config.yaml
tokenizer: "word"
loss: "softmax"
encoder_norm: "layernorm"
encoder_mlp_ratio: 4
text_encoder_bias: "qkv"
batch_size: 256
lr_schedule: "cosine"
adamw_weight_decay_other_params: 0.05
Rows from block 4 of the image encoder of a small contrastive image-text model, named by matrix and row number. Rows with one number belong to one neuron. Each number is 200 + 20 x the weight over its row's rms, rounded and kept within 0 to 999. All counts start at 0.
Before each neuron's rows are labels from the 100 images, of 14848, where the neuron reaches its highest value: "strongest on" is what is common among them. Only what is clearly more common there than usual is listed. The data: rendered rooms with furniture.
# fc1: MLP up (encoder.blocks.4.mlp.fc1.weight, 1024x256), inputs 156-207
# fc2: MLP down (encoder.blocks.4.mlp.fc2.weight, 256x1024, transposed), outputs 156-207

strongest on: count: zero; red walls
fc1.692,179,214,190,209,213,193,230,150,194,208,213,190,186,151,198,195,196,213,207,174,175,240,214,199,224,173,222,196,178,156,192,196,194,183,189,183,171,211,209,191,207,194,198,220,179,177,184,207,203,225,165,205
fc2.692,167,210,198,180,147,216,175,197,193,216,202,224,190,205,221,209,218,189,194,196,187,192,196,196,200,174,178,206,185,210,204,216,229,220,128,206,226,219,230,216,194,208,190,193,228,194,223,191,204,187,183,176

strongest on: barrel; largest object: barrel
fc1.413,186,202,167,215,212,205,227,223,212,231,226,191,183,195,189,200,220,189,185,178,220,242,195,175,178,196,214,197,203,214,188,215,204,218,191,220,229,187,200,220,200,232,197,246,229,215,200,217,207,251,204,158
fc2.413,206,220,232,242,215,180,201,220,240,222,195,193,235,221,211,205,202,226,194,247,200,153,196,224,190,190,222,211,206,173,195,204,211,228,213,198,213,193,208,236,209,160,209,175,199,189,183,239,219,195,159,190

strongest on: robot; largest object: robot
fc1.186,183,174,244,235,226,215,224,151,207,201,170,206,160,187,186,216,184,187,240,176,191,194,195,194,162,193,200,182,223,207,229,210,193,209,190,210,215,224,184,160,208,190,220,197,215,222,208,210,169,139,180,164
fc2.186,189,199,178,168,195,190,188,216,190,227,206,191,208,188,220,195,201,193,178,198,212,183,218,181,189,222,211,231,125,208,200,204,194,220,184,185,160,209,206,236,222,202,214,206,173,202,196,178,243,224,191,203

strongest on: teal walls; wallpaper
fc1.459,232,208,183,202,234,198,218,208,174,222,180,223,195,186,205,235,203,216,213,209,203,217,180,208,186,176,191,233,214,182,177,188,157,250,181,212,215,196,199,185,246,212,212,204,202,166,183,212,230,189,223,214
fc2.459,218,193,202,188,173,213,202,198,201,211,262,153,172,230,223,209,188,209,236,169,209,208,193,210,209,166,203,189,184,170,215,205,188,219,213,210,212,182,191,209,209,178,192,189,166,229,189,187,194,190,221,185

strongest on: teal walls
fc1.393,197,200,205,189,172,233,197,195,224,202,239,205,232,183,182,168,174,178,190,208,217,201,175,229,216,192,187,222,217,183,214,214,197,205,262,202,191,250,187,185,205,205,189,247,206,202,203,185,201,198,180,160
fc2.393,191,210,225,179,197,182,149,195,178,219,188,196,197,175,205,218,212,214,182,179,193,177,217,175,203,204,169,180,228,222,212,188,208,201,188,203,227,186,193,202,196,191,226,188,186,189,196,178,212,211,220,206

strongest on: count: four; trophy; dog
fc1.49,140,208,164,185,253,198,215,186,179,191,183,219,203,229,232,218,193,194,166,192,218,191,169,222,189,235,187,188,196,196,217,175,189,229,211,196,202,234,185,176,220,200,182,188,177,190,232,179,195,208,206,187
fc2.49,190,213,206,190,168,213,205,224,195,207,194,189,233,182,183,226,223,206,213,201,195,205,205,148,208,193,216,217,207,183,224,208,201,239,228,191,234,170,217,185,178,180,184,209,229,188,192,236,200,202,217,208

strongest on: count: four; chair; table
fc1.438,229,217,198,229,201,191,195,199,184,248,198,192,238,204,204,204,219,204,178,200,253,218,227,180,186,238,220,203,184,196,213,211,172,202,204,202,194,216,169,181,201,219,193,171,200,177,186,210,221,189,186,208
fc2.438,204,200,236,240,179,219,196,211,221,197,189,167,216,215,276,194,182,170,193,194,168,167,164,208,185,231,224,220,171,209,195,179,234,213,193,185,213,172,190,207,224,203,176,192,183,223,203,184,207,232,208,193

strongest on: count: four
fc1.569,227,176,217,204,193,201,192,186,205,192,240,200,208,205,199,217,161,209,189,160,163,238,184,203,189,213,230,217,200,172,185,192,181,217,180,189,202,217,169,203,213,200,164,182,208,242,191,200,192,177,183,187
fc2.569,189,197,199,188,247,178,194,201,238,184,199,168,195,231,190,238,198,207,202,203,189,283,211,189,188,171,200,194,156,184,217,139,195,197,220,180,205,217,197,223,207,157,194,170,190,191,227,192,178,183,210,216

strongest on: robot; largest object: robot
fc1.226,192,195,237,207,195,217,179,171,246,171,212,249,158,199,194,266,180,212,199,175,231,260,212,221,180,166,169,144,192,208,201,206,228,206,216,214,204,190,198,211,206,236,199,226,176,185,193,245,198,190,234,184
fc2.226,224,221,168,204,226,174,181,215,241,200,202,198,209,185,182,171,178,192,221,213,187,190,214,161,189,214,170,211,182,211,207,181,226,190,187,205,204,173,218,225,229,269,214,222,215,179,181,187,185,230,184,186

strongest on: barrel; largest object: barrel
fc1.234,191,194,235,239,176,200,212,184,203,219,231,208,198,194,204,218,203,182,209,192,207,204,176,201,210,209,219,198,244,227,199,191,201,209,192,209,206,197,155,225,192,224,214,188,197,221,222,185,198,202,200,209
fc2.234,207,243,190,189,169,207,188,222,180,182,169,172,225,226,207,236,192,208,208,195,220,213,179,167,154,240,193,187,197,172,202,229,211,183,199,227,210,198,184,238,232,205,193,228,201,190,172,189,183,190,201,191

strongest on: flower
fc1.557,211,202,196,156,236,219,187,216,160,214,183,204,212,205,204,226,193,224,213,170,215,228,180,183,224,203,203,163,224,219,199,199,185,184,200,176,187,222,207,197,167,164,195,188,200,206,215,206,192,231,205,169
fc2.557,187,215,187,228,190,214,211,167,192,219,222,180,185,194,212,198,227,184,235,196,193,181,218,239,225,214,205,213,199,217,205,221,205,190,208,193,184,185,184,169,182,206,222,181,224,219,183,248,194,202,191,177

strongest on: white walls
fc1.75,210,186,199,205,207,196,199,216,197,219,220,203,157,254,169,208,220,201,198,234,222,179,209,212,205,213,207,199,230,213,212,208,172,189,185,178,207,218,208,199,212,215,171,243,190,193,212,185,185,196,188,173
fc2.75,208,245,174,186,204,208,187,190,201,182,160,227,210,200,161,167,201,212,216,199,197,232,204,186,187,178,223,201,196,169,169,203,219,218,203,207,226,224,232,195,189,187,208,204,193,214,194,206,183,198,205,171

strongest on: lamp; white walls; largest object: lamp
fc1.472,175,224,163,210,184,201,206,196,191,196,211,216,221,142,193,185,199,214,184,175,203,164,215,199,191,203,186,193,215,216,209,226,197,198,216,185,206,196,191,202,229,222,224,168,229,193,204,214,200,185,234,209
fc2.472,167,178,221,198,212,220,191,175,185,200,223,195,212,207,190,226,191,214,208,209,205,199,158,192,190,201,193,194,196,217,186,187,223,190,205,210,215,212,198,207,190,214,200,204,191,182,197,136,208,178,184,221

strongest on: flower; largest object: flower
fc1.386,199,206,168,224,173,208,203,199,249,202,169,208,204,208,189,219,187,214,226,189,215,187,172,231,189,175,219,195,231,200,201,220,220,182,218,199,168,179,181,206,193,230,190,172,204,237,170,172,210,190,194,181
fc2.386,226,217,224,178,183,208,179,198,193,192,198,213,217,186,215,188,211,229,238,194,207,222,174,204,212,179,199,178,210,176,199,207,181,220,182,222,221,215,205,207,164,219,180,178,254,201,226,183,188,181,202,205

strongest on: teal walls
fc1.330,207,159,168,196,223,159,208,169,205,192,205,198,212,178,191,240,220,205,181,212,188,219,197,199,226,214,197,194,175,221,216,181,222,232,210,195,200,203,236,208,185,165,212,187,239,188,187,207,229,233,199,165
fc2.330,209,203,246,213,197,223,204,256,195,183,214,197,199,180,226,174,198,201,166,204,200,199,212,214,176,209,219,227,196,223,166,186,180,190,189,221,216,184,149,204,217,212,174,177,201,238,195,211,173,176,181,194

strongest on: dog
fc1.583,202,227,233,212,226,192,205,192,158,223,226,193,222,183,194,223,182,210,207,243,181,178,229,216,185,206,160,214,231,217,227,226,191,213,195,203,191,200,216,227,236,191,166,219,185,183,204,197,214,212,220,179
fc2.583,202,199,190,204,181,200,151,189,216,183,224,212,182,177,218,214,215,221,216,171,223,200,165,212,209,174,216,202,226,201,193,181,191,206,184,226,185,199,179,150,196,187,184,246,204,204,214,225,203,167,173,217

strongest on: teal walls
fc1.496,213,198,211,195,233,185,194,184,224,180,210,159,203,166,160,198,178,186,188,185,202,177,153,181,224,193,205,182,188,189,187,225,203,241,195,190,188,181,210,207,212,178,239,205,218,190,201,242,238,212,186,185
fc2.496,185,171,180,195,161,193,199,189,199,201,184,203,193,189,222,197,200,221,193,192,190,199,236,222,172,177,218,217,232,223,212,201,187,165,191,194,227,169,196,218,203,244,212,212,218,206,145,210,164,215,210,212

strongest on: barrel; largest object: barrel
fc1.368,203,199,178,175,191,184,195,222,203,202,204,182,194,189,215,201,210,165,202,172,240,159,215,200,189,225,221,212,199,193,195,205,225,195,237,221,190,197,209,197,207,210,223,156,187,213,184,249,228,233,184,181
fc2.368,208,215,216,209,188,249,197,235,198,201,218,173,199,226,183,201,212,190,191,181,200,166,188,196,187,184,179,186,172,209,197,184,176,195,165,211,195,214,179,198,199,219,157,200,204,185,214,171,214,197,227,188

strongest on: robot; dog; lamp; largest object: robot
fc1.693,180,244,194,168,204,199,211,186,189,191,190,179,214,206,213,210,199,223,178,209,223,203,195,210,197,215,199,200,202,219,190,179,194,176,255,208,195,205,200,210,190,176,217,239,179,160,217,192,201,195,184,172
fc2.693,177,195,219,193,203,215,229,202,201,201,200,217,195,195,219,177,216,197,217,238,193,187,223,186,174,204,159,195,209,212,253,213,224,183,257,212,206,204,192,194,178,192,192,167,205,221,216,205,198,169,184,211

strongest on: purple walls
fc1.244,210,181,192,195,165,172,200,202,191,235,195,187,153,198,195,198,152,203,220,194,208,242,212,213,185,214,179,209,198,188,200,204,211,199,205,182,182,194,185,256,203,259,205,185,206,229,214,190,202,199,187,195
fc2.244,187,181,204,238,249,217,207,200,201,197,199,226,207,242,201,239,242,177,238,198,200,187,186,192,216,165,200,190,197,207,189,139,176,210,182,224,189,195,208,181,232,193,203,190,175,195,184,190,194,231,234,167

strongest on: window; orange walls; pink walls
fc1.43,211,194,226,196,209,218,229,196,198,223,216,227,202,171,184,191,191,198,228,175,171,224,178,190,205,194,209,168,215,225,197,233,204,185,206,184,223,186,252,214,213,199,197,188,193,196,207,194,213,195,187,216
fc2.43,232,200,184,240,191,153,210,216,217,206,165,176,212,187,199,186,183,207,206,220,229,168,209,216,180,195,181,233,201,145,157,189,199,184,208,173,200,190,214,217,217,201,225,207,173,210,222,192,224,182,203,178

strongest on: brown walls
fc1.690,205,184,179,150,220,192,214,203,212,181,152,171,157,199,154,203,216,192,195,208,210,200,195,195,204,215,263,224,213,184,208,169,203,181,197,205,185,221,206,201,189,197,205,204,190,193,208,219,219,200,219,218
fc2.690,182,208,227,199,167,180,227,220,200,186,224,215,215,209,221,204,214,237,190,219,190,191,203,127,172,210,236,215,203,175,233,255,181,192,164,172,177,221,208,173,197,183,220,206,206,193,213,215,221,229,201,174

strongest on: brown walls
fc1.763,225,204,188,196,207,214,212,201,203,197,228,200,176,195,151,219,213,170,169,186,206,202,215,172,196,215,198,178,183,218,233,209,188,200,191,217,197,186,232,214,198,205,197,206,188,205,180,179,222,210,165,191
fc2.763,198,181,224,227,188,177,215,194,209,197,197,193,183,181,205,189,229,165,191,181,190,172,219,186,170,204,169,238,192,230,208,170,194,232,165,214,226,230,234,192,212,198,192,221,209,212,186,205,168,176,201,200

strongest on: white walls
fc1.353,225,172,200,202,214,201,200,204,168,181,201,213,219,181,196,201,203,193,210,238,184,202,230,178,206,194,209,211,208,234,205,229,200,215,213,204,155,207,206,187,207,224,169,226,193,203,246,162,178,153,191,197
fc2.353,200,206,161,215,172,173,186,226,194,198,179,180,196,198,212,185,181,198,197,181,200,226,186,210,191,191,195,214,205,193,234,182,199,216,239,193,179,204,192,205,218,185,202,207,212,193,185,206,203,194,220,130

strongest on: teal walls
fc1.2,238,192,196,207,172,194,183,184,179,207,175,191,223,207,163,181,195,216,192,230,195,193,226,199,200,187,178,189,199,209,223,195,238,191,201,252,223,205,200,200,191,163,193,179,182,225,174,223,168,193,200,192
fc2.2,171,210,172,187,169,205,197,211,215,180,218,173,188,197,171,200,236,173,186,176,195,193,188,204,191,216,204,203,236,153,219,245,170,239,210,198,185,197,190,184,174,183,248,186,202,191,218,180,183,196,231,234

strongest on: teal walls
fc1.734,208,197,202,187,218,223,193,207,166,179,243,191,198,215,191,231,191,207,221,192,189,171,214,200,207,160,210,210,191,234,213,228,177,194,206,173,192,176,168,170,168,193,214,184,177,216,174,218,210,185,218,203
fc2.734,210,208,214,185,206,193,195,204,234,220,178,192,204,208,220,186,214,164,168,230,227,195,225,210,210,193,170,206,194,145,185,180,233,200,229,199,174,223,162,198,238,183,184,207,230,187,196,189,220,194,182,201

strongest on: brown walls
fc1.154,193,204,229,167,243,186,225,190,171,247,240,197,177,208,184,210,204,219,218,195,227,178,233,170,208,204,228,190,182,151,228,190,193,201,202,186,212,200,190,149,207,170,192,194,239,184,168,216,233,175,226,196
fc2.154,190,198,232,191,177,217,214,184,221,225,169,177,184,168,198,208,201,211,172,197,173,204,217,210,225,185,213,224,211,195,194,189,188,194,222,211,196,204,200,200,210,220,142,236,186,196,217,183,157,185,168,222

strongest on: robot
fc1.744,228,206,171,198,214,186,186,189,201,185,168,210,172,198,188,143,211,190,227,189,209,213,190,204,196,197,210,151,195,203,214,183,231,217,209,221,208,217,172,255,182,208,172,238,231,219,208,237,185,179,237,180
fc2.744,201,204,202,198,234,219,209,232,218,210,225,207,206,175,192,201,184,175,160,198,187,186,238,217,209,176,197,197,215,207,227,218,211,194,212,199,215,160,189,196,214,200,217,215,180,203,218,216,185,169,215,219

strongest on: lamp; chair
fc1.546,186,243,185,207,182,218,222,207,224,173,180,191,202,172,224,200,195,220,190,195,186,193,212,161,185,202,228,222,198,195,170,204,190,248,215,219,227,192,184,232,170,225,247,223,211,171,212,203,187,196,192,183
fc2.546,162,196,190,234,183,186,189,195,197,230,200,225,197,205,169,195,214,205,209,184,214,153,202,234,209,188,218,192,168,193,237,188,211,170,199,148,193,154,221,212,239,244,195,178,193,218,195,209,192,201,194,201

strongest on: count: zero
fc1.167,193,211,192,206,219,216,206,202,212,183,176,213,190,222,207,192,208,211,179,227,175,183,210,193,211,182,210,160,206,210,218,206,217,200,192,211,183,192,178,208,167,182,199,205,186,179,210,194,215,247,216,177
fc2.167,199,182,217,195,169,201,162,203,195,213,210,190,223,201,167,217,222,189,208,187,179,221,213,204,193,173,221,225,195,205,165,187,195,181,206,209,232,196,252,223,195,208,205,196,230,222,203,217,175,217,208,192

strongest on: dog
fc1.757,206,186,202,210,186,165,203,215,193,174,203,170,206,159,180,197,197,213,190,215,228,188,188,218,181,240,191,238,216,227,193,200,211,195,213,212,222,212,170,192,181,218,198,200,214,225,227,207,217,211,238,190
fc2.757,168,220,200,213,222,195,181,227,169,207,194,218,194,199,228,216,220,182,223,212,188,185,214,193,161,191,180,246,179,184,185,189,184,192,181,229,242,181,227,166,187,191,179,193,170,229,178,223,193,167,255,191

strongest on: teal walls
fc1.77,202,202,228,182,227,189,176,148,193,189,247,192,186,216,177,202,211,171,219,186,220,206,181,189,174,171,197,186,187,191,184,202,211,203,206,212,208,214,202,199,212,197,170,217,216,220,207,154,185,206,199,181
fc2.77,215,184,182,194,163,192,171,200,175,196,198,189,197,247,201,170,184,187,171,204,187,213,222,226,168,222,188,183,193,203,244,221,222,176,191,226,215,194,158,193,202,193,177,225,196,211,180,203,199,208,170,215

strongest on: count: zero
fc1.345,197,211,218,195,197,202,210,221,205,194,201,229,205,210,205,170,222,203,218,189,181,198,213,199,178,205,210,186,144,180,198,210,206,214,236,196,222,186,186,208,188,196,148,180,210,199,205,222,188,206,165,190
fc2.345,203,179,186,223,206,208,187,213,206,201,213,143,171,236,216,230,191,205,211,186,196,201,217,183,208,186,180,201,196,175,199,223,212,202,214,207,193,172,191,188,223,232,180,202,216,227,181,183,224,188,196,207

strongest on: brown walls
fc1.613,187,195,202,202,179,210,193,209,195,204,210,195,217,201,155,196,215,180,194,207,180,205,218,189,162,231,178,196,171,224,189,201,205,207,196,208,170,222,197,230,175,141,197,217,196,181,208,177,192,185,219,215
fc2.613,198,235,186,222,202,204,194,199,189,184,216,185,215,182,187,209,192,191,210,198,197,182,185,172,210,171,177,201,196,185,192,185,191,171,198,195,195,190,242,191,217,196,241,189,223,192,202,198,239,184,198,213

strongest on: robot; largest object: robot
fc1.597,186,183,205,211,225,213,185,209,235,213,179,184,217,214,238,188,210,169,196,189,216,166,197,198,199,171,186,214,229,206,220,185,229,179,222,169,213,193,177,194,211,205,209,211,215,227,233,223,217,223,218,198
fc2.597,193,195,217,144,163,202,166,205,218,196,166,241,166,183,180,198,180,183,215,202,209,211,208,206,209,209,196,232,193,204,187,224,208,248,222,207,219,199,190,260,216,187,189,209,185,200,173,188,196,216,219,187

strongest on: dog
fc1.634,190,220,231,206,186,174,239,203,179,201,172,211,202,176,189,186,208,226,209,227,222,210,176,240,166,181,228,199,223,195,182,196,242,225,238,180,232,200,196,199,198,193,179,221,179,197,186,200,215,208,161,200
fc2.634,223,198,192,233,209,233,166,198,206,181,210,187,207,216,218,194,196,214,218,157,192,241,211,166,199,223,224,200,194,180,171,232,187,204,189,211,163,194,201,201,215,243,194,206,229,195,214,186,163,194,232,171

strongest on: dog
fc1.329,190,198,227,192,206,149,225,219,222,204,182,208,188,215,213,221,200,193,195,201,201,199,203,201,197,209,222,188,181,240,166,203,206,191,203,196,232,221,197,202,221,187,193,206,198,222,180,177,156,203,183,207
fc2.329,201,191,195,199,184,234,189,163,189,188,206,240,203,200,214,179,234,197,239,216,222,194,230,203,232,181,211,224,192,152,221,161,175,217,198,201,177,207,206,184,209,198,217,189,213,187,233,203,220,201,199,183

strongest on: count: zero
fc1.649,197,171,174,205,187,205,218,229,206,183,204,229,194,203,203,195,214,184,199,205,168,193,189,192,204,204,191,202,198,179,235,246,211,176,186,206,189,201,187,199,192,222,220,236,223,233,216,181,213,214,176,204
fc2.649,216,194,202,200,188,224,188,181,174,239,206,212,138,203,151,184,193,183,179,218,241,214,195,184,201,205,207,195,192,243,188,181,221,212,189,202,211,211,209,205,190,194,207,181,189,197,219,198,211,191,191,215

strongest on: dog; robot
fc1.262,195,211,193,181,227,170,189,206,205,171,196,183,197,201,210,189,191,193,254,199,220,213,213,191,181,228,215,194,203,182,230,171,205,192,175,227,221,178,171,204,204,161,186,208,176,228,208,197,187,174,168,189
fc2.262,204,220,221,206,185,214,228,209,228,198,184,199,201,175,190,228,166,226,174,169,201,210,193,186,204,195,187,211,194,209,185,192,173,182,200,187,198,207,188,225,170,179,203,202,189,207,202,203,203,209,237,139

strongest on: robot; count: four; largest object: robot; arch
fc1.196,197,207,202,206,228,220,158,231,188,195,195,213,179,197,222,218,190,175,246,202,218,213,186,189,217,185,226,189,208,233,214,170,195,193,213,184,218,191,185,208,217,185,206,226,155,205,227,212,182,218,172,197
fc2.196,190,203,188,186,164,227,224,213,235,196,169,181,186,214,151,186,167,200,189,198,203,255,233,185,209,227,151,188,212,193,216,241,209,197,197,170,194,207,202,187,202,204,206,176,169,226,173,204,212,216,172,187

strongest on: brown walls
fc1.170,218,222,201,210,226,210,182,213,233,209,175,205,219,180,202,220,229,217,207,187,204,203,196,178,221,228,211,225,192,222,217,185,181,223,165,213,198,198,179,211,198,209,189,177,158,182,213,187,231,212,199,238
fc2.170,179,175,193,221,212,231,216,181,201,180,176,170,192,206,211,177,199,209,191,228,203,193,224,224,189,193,206,204,224,183,185,198,187,156,213,205,187,186,193,214,223,186,189,164,213,183,182,170,160,231,191,166

strongest on: window; purple walls
fc1.551,154,156,195,189,209,202,177,229,195,238,206,217,223,220,185,177,232,190,217,212,200,204,191,178,248,215,188,208,176,234,187,186,205,238,209,163,184,218,222,222,233,205,217,182,174,185,211,197,187,197,218,197
fc2.551,223,186,176,184,213,206,232,213,226,192,223,207,219,174,216,202,191,190,189,199,202,212,168,201,166,221,236,178,210,168,207,207,218,210,192,210,214,219,176,223,208,207,187,186,189,186,207,161,220,229,152,199

strongest on: window
fc1.113,215,196,221,214,192,200,203,187,212,203,230,190,216,213,159,174,181,185,212,217,197,210,225,221,217,204,191,202,201,209,214,167,178,184,228,208,196,180,182,202,222,200,195,168,185,208,171,184,192,236,178,213
fc2.113,198,207,203,202,165,213,209,210,181,193,198,181,225,143,229,208,209,214,217,178,236,216,167,195,207,197,177,225,195,201,183,208,218,207,217,161,222,217,184,203,204,194,203,214,201,203,222,196,218,229,209,223

strongest on: count: zero; black walls
fc1.153,179,215,223,192,204,192,186,205,219,186,208,169,186,199,189,174,200,185,196,193,176,176,203,182,209,166,222,208,195,180,219,200,193,209,215,215,234,199,189,196,244,202,170,208,185,238,197,212,219,206,203,199
fc2.153,221,187,200,189,215,186,149,211,191,201,184,216,193,207,215,239,189,189,234,200,215,197,207,158,190,194,210,201,197,186,180,208,170,184,207,187,193,211,193,190,214,212,206,179,225,179,216,206,217,163,185,199

strongest on: window; black walls
fc1.65,192,186,223,239,226,206,197,215,184,215,181,204,187,181,148,233,203,196,196,213,218,210,218,160,175,192,195,203,187,197,198,209,182,203,215,203,174,202,186,209,205,223,190,218,202,175,205,170,221,185,247,184
fc2.65,192,210,222,227,185,209,202,190,181,203,203,212,172,222,259,173,195,216,206,224,204,198,221,226,186,165,187,198,194,188,218,190,197,208,204,220,205,231,172,179,174,186,198,193,198,247,166,160,200,205,179,182

strongest on: robot; dog
fc1.666,220,233,204,190,194,160,187,195,192,207,212,209,158,184,210,217,169,169,199,198,207,189,208,188,159,185,200,218,214,186,188,182,163,191,202,198,200,146,195,205,201,238,154,182,170,205,206,205,194,153,204,194
fc2.666,192,167,207,199,209,204,192,204,200,207,198,213,216,198,200,160,212,194,140,191,219,176,166,207,212,201,204,172,214,187,215,227,184,166,181,209,191,223,202,214,222,216,212,199,189,200,206,173,209,199,207,189

strongest on: count: zero
fc1.622,199,205,201,170,218,220,216,186,227,216,181,168,190,174,184,238,197,202,213,224,243,231,200,193,176,217,227,206,168,182,203,182,201,211,191,215,218,185,235,210,235,187,214,226,227,170,182,229,213,207,199,192
fc2.622,210,227,191,205,201,175,208,231,202,211,237,206,187,200,221,183,217,210,198,189,119,186,201,195,223,195,198,208,184,188,175,207,218,204,197,185,229,222,191,223,171,166,202,201,194,201,221,192,202,176,211,221

strongest on: purple walls
fc1.120,184,177,197,203,180,223,193,217,182,228,175,198,205,192,163,214,192,202,213,186,196,219,190,220,199,191,174,232,226,264,218,195,202,178,182,162,226,201,160,231,209,216,189,216,183,172,225,175,191,227,183,218
fc2.120,208,213,182,224,211,206,191,188,211,227,225,212,202,233,200,187,247,226,210,229,215,182,212,199,215,219,203,170,205,197,216,191,212,205,217,168,198,210,201,189,227,180,240,181,180,184,199,238,206,209,187,181

strongest on: flower; largest object: flower
fc1.360,204,246,219,216,188,213,207,187,158,209,204,213,214,208,187,222,165,217,217,184,204,156,214,178,177,196,210,180,184,224,191,167,199,232,203,179,214,203,197,190,198,214,182,188,207,197,213,179,242,200,194,212
fc2.360,180,193,241,182,175,199,207,184,214,220,196,178,194,205,223,210,197,225,198,220,227,225,164,220,200,228,227,214,205,187,209,200,196,197,216,241,191,208,203,227,206,203,213,245,189,176,177,211,203,192,212,183

strongest on: window; orange walls
fc1.647,179,180,180,203,207,184,165,209,209,245,177,228,210,189,196,172,196,217,209,236,190,179,241,210,185,201,186,197,202,190,195,224,178,206,206,182,179,183,191,213,175,176,196,204,182,219,190,199,206,198,190,195
fc2.647,200,214,201,212,162,193,172,184,196,177,190,235,205,209,175,186,164,173,225,175,179,226,171,182,171,207,176,202,217,197,213,183,225,184,219,190,222,197,201,153,193,200,195,205,188,215,205,195,175,205,199,214

strongest on: purple walls
fc1.355,191,209,185,173,175,203,224,204,205,231,205,185,216,236,203,229,156,174,211,200,227,205,204,195,251,206,203,227,211,178,205,218,208,209,219,169,207,223,221,199,180,239,233,196,200,203,220,220,190,195,190,207
fc2.355,196,199,210,189,191,206,188,184,236,199,202,224,211,203,211,210,190,229,223,186,169,231,203,238,214,226,201,189,209,213,185,213,191,178,215,212,195,165,154,239,224,172,195,172,153,198,190,181,250,193,162,214

strongest on: dog
fc1.423,212,204,185,218,221,177,198,184,216,222,218,167,172,194,172,192,183,191,186,241,208,224,198,221,225,223,168,192,194,205,192,209,217,177,204,210,179,213,182,215,188,234,208,195,157,201,186,187,211,193,219,195
fc2.423,218,225,227,201,226,218,175,194,192,192,175,241,213,221,207,221,214,188,150,199,233,169,228,233,192,179,226,163,209,234,199,186,179,161,188,202,240,209,147,191,187,226,195,197,190,194,160,188,171,249,195,203

strongest on: brown walls
fc1.54,196,194,215,168,183,173,198,178,241,198,183,214,185,210,212,198,194,165,195,200,208,246,217,207,244,205,194,206,194,224,196,185,181,197,214,206,201,198,191,195,163,212,181,169,208,190,152,205,203,194,170,198
fc2.54,175,193,140,208,185,205,200,213,206,198,205,204,211,170,159,204,174,216,189,216,198,198,185,188,174,153,229,221,190,186,212,211,187,219,199,206,233,162,183,203,216,190,168,216,181,191,186,224,161,217,194,197

strongest on: brown walls
fc1.758,142,196,246,202,228,167,186,200,208,224,221,205,223,204,198,209,206,189,237,177,188,188,199,184,191,193,163,173,213,224,194,177,200,200,185,183,199,179,166,212,200,213,196,203,238,219,234,186,254,217,219,172
fc2.758,188,222,201,197,197,215,219,183,193,195,178,195,163,200,227,207,217,196,194,177,209,198,204,205,185,250,210,183,180,172,223,173,186,196,208,225,214,231,206,183,158,191,171,184,176,177,177,206,181,206,196,204